Rows from block 0 of the decoder of a small image FSQ autoencoder, named by matrix and row number. Rows with one number belong to one channel. Each number is 128 + 32 x the weight over its row's rms, rounded and kept within 0 to 255. All counts start at 0. Numbers have three digits each.
After each channel's rows are labels from the 100 images, of 14976, where the channel reaches its highest value: "responds to" is what is common among them; "lies over" is the class under the peak. Only what is clearly more common there than usual is listed. The data: made-up road signs on poles.
# convs0: first 3x3 conv (decoder.mid.0.convs.0.weight, 256x256x3x3, each kernel summed), inputs 0-85
# convs1: second 3x3 conv (decoder.mid.0.convs.1.weight, 256x256x3x3, transposed, each kernel summed), outputs 0-85

convs0.139:168148103167042102139155150070107113171104097116080133089119147146132078128116138099135126103118062130080095133166136170146124082159119116137103144036105146173065093141111086124167157097112089116147195113169186139128165134148138118144124140124115164130031149
convs1.139:133149112107165155091120119107096065172183107116139140115154119121152121120157125168093124163154068084107055115103132085080089188120093152134128079139086079164116182069130122159077127105110148150106112109127177119167076116143152156123139083152190100133159142
responds to: square sign
lies over: face

convs0.97:100085147178120076113175099097166126145106079145136162098105151113056125163111168124112133093145106099172120142115130098155075160107140062137138151191095139120115146174082142091155108103088100189152062188079190106123135105144102144122155104109173121123167098
convs1.97:105102041155119158095108097086049110116071163109085143080082122140125093061207122120113116130155116158085160141113108189122124152094072111089117092114134149103073210115110073135125143076083111108124163069150129129110159091083135100115118115127117142110110127
responds to: black face
lies over: face

convs0.71:171118082073164156113159144148104068124076117110156158149127102132132114174155153114128158174126112097150114128121095163141086109117102159155114128143153116134084155125141075072097132072085146118177115143180072115190101126160100104071117147148132143055085151
convs1.71:116085097115152129119118177110132095131191165150117109145120130118113109137060157180149129076121077073123138129148098151097142175149127113096145164131101146162095103122162108167175104081060115180083139171070109138106158131117153085097137185056126127091127097
responds to: red face
lies over: face

convs0.111:119150113128162150165114101122162122139173097147189167146138106134187093076136166160072176099127107168139061099105109174101149119198157164134162128102157142143101141107128084145142153114129155122138139119119078156183185150126124170172141084112155167104115121
convs1.111:073120127036091106137135090157105127121160144097098088120126115115154084084127125171110102115093081095156109147135119151122164089092096137083110080098153094161099059114127091100096100086132112128128067098181117118173172134043073103139106133177115138088128147
responds to: square sign
lies over: face

convs0.174:157144144119163122143113112166095148130131086150141133115108123081149128110078182104128139098089097138175154082132132091122178145135168173107131091115159125136142152133132136124110102091166098088121146118122047123200136156177089132117146124138195186109144103
convs1.174:091089144149134092102135138118102134084118145088106108172121167076086121135108113133184145108054101043085119158087105149161115102151124136090183126137184145152127116151113121118122119144155132097141127068116090122106152134154175109130122136166073135116121102
responds to: black face
lies over: face

convs0.26:134164122073151118134082121157094123130053098071123141145157117139055085193147091066174116113144072115159071150145094105088110126105084090160100122128165114117174105130113106148099137138116155135124117159168124133181109117133099086143102090097181106090139132
convs1.26:140121119186162167103115084157117113149176163106164123185144126111174125110153111128084152181130148127137104095124077098137121082131149163166100126096150119127154175128180114123066157101152164144156143043121165129100129081167112154106151156109085119083067077
responds to: white face
lies over: face

convs0.214:123156114107105179129177175159151153124153143161153068162140134109120138162132134119117133185159147156118138110119081129135145117123122082093119084121161101077133154111142154206111095156185099093141096117119155078135145163090120126141146171127126089128197081
convs1.214:190122107162135066135129113104128136088117140102133161089135071093172160160120121106103204101116148140111139056066068182138126146082129165128132127162092102140151122131109149115127169080148112130090096158132132114110061140111067130103165130135104133120164120
responds to: red rim
lies over: face

convs0.233:128139134136139174130175117088097229113104094136129095128113132169135098070164075076195116174075141152102097181105110125143150119096085140111119153135145141180068147170111082151089121074129118114097161130120140125146121058119162186105122180066162118140183143
convs1.233:152128108128136129083114121125134076198097124179165118125132056112089169139078110104121175106094162077106081126150097121134099133129115126116118124124133109075115130139106136162107112083132139121174095135099168163137159125117139112116143055110158076099136162
responds to: white face
lies over: face

convs0.161:127175143097131090111111082087098112139095103149076154155097147103128111157113177083073110132126065132122136130196125106082122145171070198134095132109126166126152125121100084166127156134126082086136128156177117078178100134104098117090093146174173145138144125
convs1.161:114102161093122061126090123089083152116113166100131082098086119119101155158094143082093162107108116097105135139094127144172117147185107119078159119110093174113123122112125076100115138141126143051132156108153128089164105123152127073121135106127183147137179072
responds to: circle sign
lies over: face

convs0.50:111145099094128149098154183120068144138135160165133092086133148112087137118130122084116123111083133219110164130106119125108098105202118113094160209101107114087081125146161077087120111087102108088107147112110174104162094158129117150098124106131134160120148080
convs1.50:049144092082156090178136075093188107124112067142139114151160102127111134140124145109121124138101094183175161097090147130099132117101167134131084110140146120160160145101129115095105194169171195123062115076163076203141083157155112213096132134126135065114134137
responds to: orange face
lies over: face

convs0.166:163134082158214129118104085118134144116148131109171090127160029170180132101131140131140111105153093139100100091107149174075113129105095118145123104096125128122097150022139157059120133167208145065101135133121060116179146120122160192104170143068163090158153148
convs1.166:140082132168155075113192127087162122061121091101110133093100104135167097138164143147161114117081150142125104101184140133139144151117152104124134115102148111162118141103116078129062123089068172101109127036075103085083120130158180130192150164111134148130081127
responds to: black face
lies over: face

convs0.7:116078123116145170200133137144131123091061108075094109164141117094106153183101131092109113129109104108129080108090088120125088107131140093106146125148156126062173109221097172091130131155128154213084096143092208111087107095101117127157098125110168117096131094
convs1.7:117081153110135158198144086127057148133147138106053088088130186112174111078128107130099121133163114086128119071141114086113110096129174121137152128111137106095080153147131103147132130105078149155121124085089143152100142103138120186133110134128120177090121135
responds to: red face
lies over: face

convs0.193:119032154144068115085103093095135120116127134102122131093144156145113135073116157119106167147105103147122089102131094052126114118104101086209087099076082172121124143136083106096174250116123124123137128085107100112113119101095114156091106164140128168113095110
convs1.193:099127116107067172161122110203136114144033161088090155109180113156114112107065114133146065142152118193132073161217128098162120112110149090182164076104128120073085109158086140097105144132091140157116196152137173148200179133128067110151112106133117149123192121
responds to: white face
lies over: face

convs0.77:210096084064113154144083143137078164133090134149073103182131090145172138188123142103144131177109102147114119131066174151081092135168185184108185113127085138117117148165131121162151187120097147118127157122150107138126159102198135173181128168171134169138165116
convs1.77:119183161124099084108124110150036100155092166125156107085066185118133116056143159124118056131150099097116113101143072092116118162144175125169053110124149183132133130068049142147101123093139094171142104084148146139070197110189153135153106081103153093142059119
responds to: blue rim
lies over: face

convs0.107:229157108136117086184129080077150167183119110126154177127117145096151107102077204153137088106150103096080169151126154158135131141141089116109146099092075102119101102161174117113184198114162114150129162140101088104131194146108104175106147137131115129136137140
convs1.107:139086107083075143130135165100034166106163090095096132105110106149124079157146110137143128099101135142114182160080068131127141129156120093114111081156127057180124122088117075191108058136116135094098086135117083114113096132158142097187158127143103099095178064
responds to: triangle sign
lies over: face

convs0.236:142127097090106123166127126104164157078108176120143129120130123178098106131177172152133138165160146117111054134183130123093117123096099077109171177141114088151114170112140145148137127146199166150132089064119152037118110132166121098156147115114144105133122125
convs1.236:110181160144107104122103119082127214147094094168160137125109131162149111102113045096148135149146146153095138111112116125132129144087092124142124137189134072085120141121128173095141111144146096135150078176077147131116056127120183120125133162113135108129123188
responds to: white rim
lies over: face

convs0.125:169100114058099097123126190130132096155132072170089143119114133072108096122156223160180148101122150104099109123107141145163131116114108136148152115160090120088111154131129049080128134137140140035103120154149086072169121118113166192099164157104134125112190096
convs1.125:145111164099185114134149174158145099126121175109131096092123106091107140178136159168177153121077121091092228098120132123100112147165158104081146047172136117108086137123107093166113156096115137060141101167103094243136098102116081120107100130098159094152151108
responds to: purple rim
lies over: face

convs0.52:124108084073145101113154175116126168132166125125159108135124040120129137160135155149082164137055136112182112150164107138142120098123125130139204175143093087178174131097099083151117121169079143129137173103144114096132139059119068157067114165156172183084194150
convs1.52:133149165058120115169092140073163154151101114138157110132083150162072113141145119107135075131157078111130055129056187076138071061087152121073142170067148132108088070116090163147206142149112106089156134135107115146126162160133118120093121103216079112163105165
responds to: triangle sign
lies over: face

convs0.176:101128146114138082145073103138134135149075116124125150090151173120113163119156151168113157113106152176145128118107132071176167098113119178144135111047094142097194161116171175164143178155156052140194151100080182134097120149190128158136109161198081136187149119
convs1.176:132133115135178100191129153115113111103100126100121150059157123106187102146137088179098164123116125081111142118121062104160177126122085131210200078162138092048090176092130136120155142107140137127126106109143109091130102139121172129080133148101132112103088140
responds to: red rim
lies over: face

convs0.207:134162136098111168153093108105108129164112094095089110087106121121114136080115093085094094194140145198127146107147107116151153140094100119111090131074114129111121099104117145157136116131154106118130133239098124081072151099146080070097129073141105076092082115
convs1.207:128082131131147156153143120105169110072089164093136114116119162151130125075112112138150107151163141129117166048179185072109148139077119140190133125146111110135123123120167135157060138117177140111120201179171182049194077165090177077082107126115125144168124112
responds to: teal face; green face; grey face
lies over: face

convs0.246:163153161094091062106174110124118123101156066068099131099165164137193098112145082114183128116120044170115077089164108159094145102114155165141116096107154153131126038113103166084177172146165124130156046145046164207084142121131145165114164128164125187127168143
convs1.246:134123152120145085094152131117142126113048091117131122122171068123130131156142113119120156135143181081090080144097136134153129125105117127142140132144114140166126142083136083110099118104130184112111113107121152048100087089147161111188171117102084112161178078
responds to: hexagon sign
lies over: face

convs0.160:112145067109153106071079108076107089155104105122124143094120136130099147172171124164093137063115109082177111076082119133120116195112081108068191085104091141138108108149136151146081131175123094110134101151156121136101119120105118134084077078079152113127088200
convs1.160:143061130101130141139100094162100162195130142130106143165177167102080107075117163119087094125077174088128127137146176147096158161165174170147158158163117110154178154136124109217111103108096106104136114134162054133095124140113121102084061161138186109076089132
responds to: teal face
lies over: face

convs0.135:121123118143145128116132059149097125136198170110119105112108164170096160127110216156075117171154121136123105140112082140173117065151136118141109110042108166183130046089149182089128183134205089111170084147090118105156153104123095171140120093126090151170188136
convs1.135:118085129082073108140119111178118151117121095117144126161141137065157127100102128146083095117118179117117144124172119158118116150101125164134137112120120087206115141126176061149080099163083139160088127051103107132115101126129146068140167117093133129137125162
responds to: square sign
lies over: face

convs0.65:075180071121140118187084074137171150063110140117123161138122110090073096150095059104022147104113131168143120146103092151151119118054068099148140155103094096118114122189149145135136149108115128115144077139125156122094129126123139124149057126135166110109119142
convs1.65:169132109185114170110094158043090079160109166152108132091131178148189113084163057146126147107183078152124148116129135114120127134141180086090152113103111131098115143114108147148105170102093148119103112089138100128121168096126151122097066128127191140134049111
responds to: heart
lies over: symbol

convs0.3:122205122096160141128141108179150097115073095102113121177084140110100180167111145086104088140171117145136119130143071116144109129115078145126147109153134167109130153153119147125121172111077163142114132112122108100106127103096104123129147186187148128134219129
convs1.3:129134090139152106076129059114124150137123131115121129134063174127139143118101180089121153106156164141120061157097121073132118086184085110185128106111084154103148094122109111125154127127115108125172082135088085109143103096134151059050091081097167157166164064
responds to: black rim; yellow face
lies over: face

convs0.155:120152196154178071129116112125066134056110113144148081095097125186088070091098130117149111120081096081119113077136191104096180167124058115146084125217147130120103113167149118095145104101099134144133082160140139158139139159093126129136136152119119106136181116
convs1.155:116124131142140174107115165099155156169128153164093150116105141089129127115104168106041181099075160135141138148044157105110128101159113124091141126195128119124118152118129159163110145098098097174133093104076070101132164099111141093115100151249085117090130101
responds to: black face
lies over: face

convs0.251:143121137170131126122135153125138096137168156093144122161060132119147110108157123140109116058156113112104170140164138147098081102072137125142082106135117163152138130076137170177121142119038131126130173100128099125076155185157136121102154139130114153122147114
convs1.251:087117131105121141096145118107149092137075171120087135094156100169081182144128082111125096159166111079121152104155140098131109127102111078162096132147116081108100124097117112180118118122142128128138152110127100124140153121185128147062075063146150090126079094
responds to: white face
lies over: face

convs0.182:146055129147146185115140127111173135119112140192182130138050186114135094070096128167133127124128092096147123120153116098126061131088122166096148104073100110102110115054143195125069142100131143165099139135135117072088107100119110135100122104120028133115082091
convs1.182:122177125110143115075112138115128134148152096169122196092098123137193130124163161063113142122095141100138120153140147064070064134098110151146118137109149120154053102084149110070158095164127139089114143120179115122037104125105058140144165171147099105095133109
responds to: white face
lies over: face

convs0.215:086107148127100086139092145123165102126103146173125118095095135090101168105115122138093148098160102120160114116114132134154047167107149107128170077073103144129157119132113160143108157153128092132162133099122136106042118143136107159108132154154070117155127153
convs1.215:100092105153106118134116087163135145146158156106095132123128158063143094103107137106106037130116153138169182119132144112158102115093085157158159150163138168140099136133121128120119132151117107077119174095142090170139113141137081088156079137124099194143083161
responds to: bar
lies over: face